Rows from block 2 of the text decoder of a small audio captioner, named by matrix and row number. Rows with one number belong to one neuron. Each number is 500 + 50 x the weight over its row's rms, rounded and kept within 0 to 999. All counts start at 0. Numbers have three digits each. After the name is the row's rms in percent of the matrix's.
After each neuron's rows are labels from the 100 texts, of 14976, where the neuron reaches its highest value: "fires on" is the input token at the peak. Only what is clearly more common there than usual is listed. The data: notes from a synthesiser with random patches. In brackets: how many of the 100.
# fc1: MLP up (decoder.blocks.2.mlp.fc1.weight, 256x128), inputs 0-127
# fc2: MLP down (decoder.blocks.2.mlp.fc2.weight, 128x256, transposed), outputs 0-127

fc1.22 117:514450458564488551446425453431470418451486505433542459460548592561514484486488489519499435475455427589454446438557578434495586472463519509472503504512524431434475547557486472405489406449414534466400485532517523469518505495498553493499562526539362556561540530612510510556495553529479478563425509476436426525528492400575471460505451488515489435531489555494459547466522526588561397558448
fc2.22 103:486458462589470440504518432401532538546532403517531459521515485543583411501474468426595536501528456533461518540524459519500553437510488510500492471470431503498477541512468523568531579477486535414415420460505426545502489601583448458419548528461430491493471461596511426534507550485490620489544504474624499396530535486601540489441531473498461491435433565451542516529464588578469454493430
fires on: "m" (100)

fc1.167 105:466502558511461502519455510445535502465536451493479465401408540464515485508489583495409467424373479453455469440403503466523555523549477523467494522503469518423509486517451494529493461591441439563549453490526591544434447486628548468499474510447445553481395415465511577548495501528469425589473439458465426434538421558445519463466554450518507509464473503514460334434525503497463511424508
fc2.167 093:560521540471413523479436543454509508478573437502428598506477533515502496514467526490394442514504468513535523465449482498443511498539509422545505501336484504544493554438558490605483513523428472517525582350430551532511389531488527501514475546518451490557500506548457505453398493566572499520562427557435540389513436497401375506461449504569555521429487463502515505477472520498508546557508
fires on: "t" (100)

fc1.30 080:515519475505447410475511522510458537543520437397594459432458463506500497512516489438465377502489462519472561488551509495458482432554483570476444512516533526489448603464519479467511504499508552582570494454622522504376522482388493413486488484454463481468438546519445491592367497509490417477557571565499487514428487487417539528386444485458526581498485531522553467511421434406474489461441
fc2.30 090:556539539491590492488512442546445571541460538587582550467622592506474548451398403576511486480394524457518451485569442506493490509561433474528543423510560501491445417545475511521423546502536398510488529527458425527499601493488471555500500535541563497480576525563492559505454529446480390468453478524453466543518564470437448462490464489471420516550511483524452518533519426535553370533435
fires on: "e" (41); "k" (34); "d" (22)

fc1.31 079:479503453546540541455471498522445466495510505476469501461504509550499502494491481436489505562475474524438526497512569650440544493463576521539450530512459514455508492492462490497604524529509548426492469442570533522538473561603487450461602493448595489578417395448493452512482528401443405564424620478498431517517510489594474417475480458385454442465405481432493502434509486563401448520465
fc2.31 086:477543599421510435528582420497400480384469531476523504541468509507513487520440478462484436521565421497430483554548538535480529435502477477504608520485429438500481484482499471484529458481552480461520419467558490450475395548589502471529520471410496501499469472602461515494537532517528488537416436476485612484512447444597546456476423524502532501410498421522609624517416507453486452549418
fires on: "m" (66); "i" (31)

fc1.27 077:457600520505522437546441530541454578495592512534504544598601482434541385459524488520495505561528521456466524483561555614488578494508430542551521520501509454435421487464513486451511488519419512516610517397566493541493482404539472514466452434546562558467535488500640597467515399454465466453471499502494512535528596495536485471486584463479530451468547487519523486523540469532474518550628
fc2.27 080:516524489529544480539526485634547498437543461485547497497501486476535502435499492522496403554441574528423580454593422393397527409497526545441462562451455464460593482468500382462456515541571472490464486529492523403473516427591414570490492428441605517435495441445490512543528441548492511496459480471435491447574444425482506447476480409505529480497475512559488429421552442507465479520490
fires on: "b" (100)

fc1.3 085:465506469554522520444500478510491624482419544420485522524538548596503526485526423439472420497505479573419429492468498585501577538423576582458558581535476409523472527489480512583494494555508487495566487473606441471480415469531486499404449430564471478587503422520521495472436524485397535498481587523482521463407540514557425421537493427504494558536440519552471475494409447516575463473465
fc2.3 093:428505658544561488410505596523526479536513532455568481445488462550483444444553483448459508498428506476553523535475568609535516494465518492489454455469555555449421522579408453435496465490436495401409504466507507549472455478495492517486495501459397532499452424537556558441384452493440483517533441438485566512459414540476477439432539533529494560428511443520552529367476434519493527467516
fires on: "b" (44); "e" (43); "d" (11)

fc1.227 120:467415516557543530495523474467524510431465438449482419444561462568560548442616534520470460464478529458450536470491488546508551572438606429444479559522579574510504494463488491515474464469413439472505578544535442427534443487508566454457468356388481496508498464493449387466457457568411475481441572550469538487463555486521476437492475527454485544508545475513438515443361519470460561537530
fc2.227 121:425554423528506498482492425498470566447498471462422554436439541591500485551505515402489418449549506524527534525478477501501488587564596421443502508539484568526468504442481464502515509436509552474528469464487439490510502491504508493408525389496516522544476359566513521499444551513484425525472605517516486442449411428545609530514425577581588533466565441419480478522564454481402552443502
fires on: "b" (100)

fc1.35 083:605444477460507488454490530622448474512530490461461475529561596494514447419589534531494472494481549452519611479521517550519496488584488420474483540486524494413451507360422440483565553502543481499572555521527478514553438457561467499471558493509565507521432447559524587517543392561508582485573536530510499482620488476511539433487515387475550450445501484462500479437470448442449447527596
fc2.35 087:480501482428486549523568459558564542563477581566409491547540522529479571444364547532528508497434501541472466456546518419409469416482598542448529410490605553462484571458515494491413531527548509534600520489568497498459570401532448545536494467470548497508464456504544513555543480469562479454418483515415478537570485512526483449504586501484556443431509439520467578461471454520530543484370
fires on: "b" (100)

fc1.152 112:531545477570578557522482510499508437457441451407482429515498573536584500520575569507489459498486535502472475470499514508494517404482521529467474496450536469479522531559479464488548404522505553545449488462505482563445473585583524483472669542376452498555593448484539570478464520428492597479425514490438515542505454557615507428558442559516387558533504543526425518448480490595488504540447
fc2.152 120:559482528511546541486540503523534555498528548548497465472535498505564446506554441477540419619595473480554575592471499493494500511509463541560532596445441418412442506499456513530548541614513538455493474488577375490539499499562564499385492488423528539562443439518499495533487505486500526506501514362593484511522493478599461495509427510547467415472596526498467618538515481506481414462420
fires on: "m" (100)

fc1.190 103:517533433556501418541554484432506429416503490518414466484447573473494481491536471490444522547503464544477417582475426482552472450440502413468488503516551490515544421537423493483646460505473462503453543521568528559466457409605459457515403461558456502429535433496503498613493535503532605597456549511511557434446472499510544480440480471405478531557512412493412426445512445491502467535469
fc2.190 108:495549409451576393480502452456523495457449505463529527460518483485510442489561472488527548604435405571490467553558477537527503546475461467398507426483446538453526435563535505495551469459391495491390540482585445610477558411575462505532453543595542494494451569491513496470536467484456576473374515577492455501491467438507514501496527498471533378504461423585470468438491471490479577536453
fires on: "e" (60); "h" (40)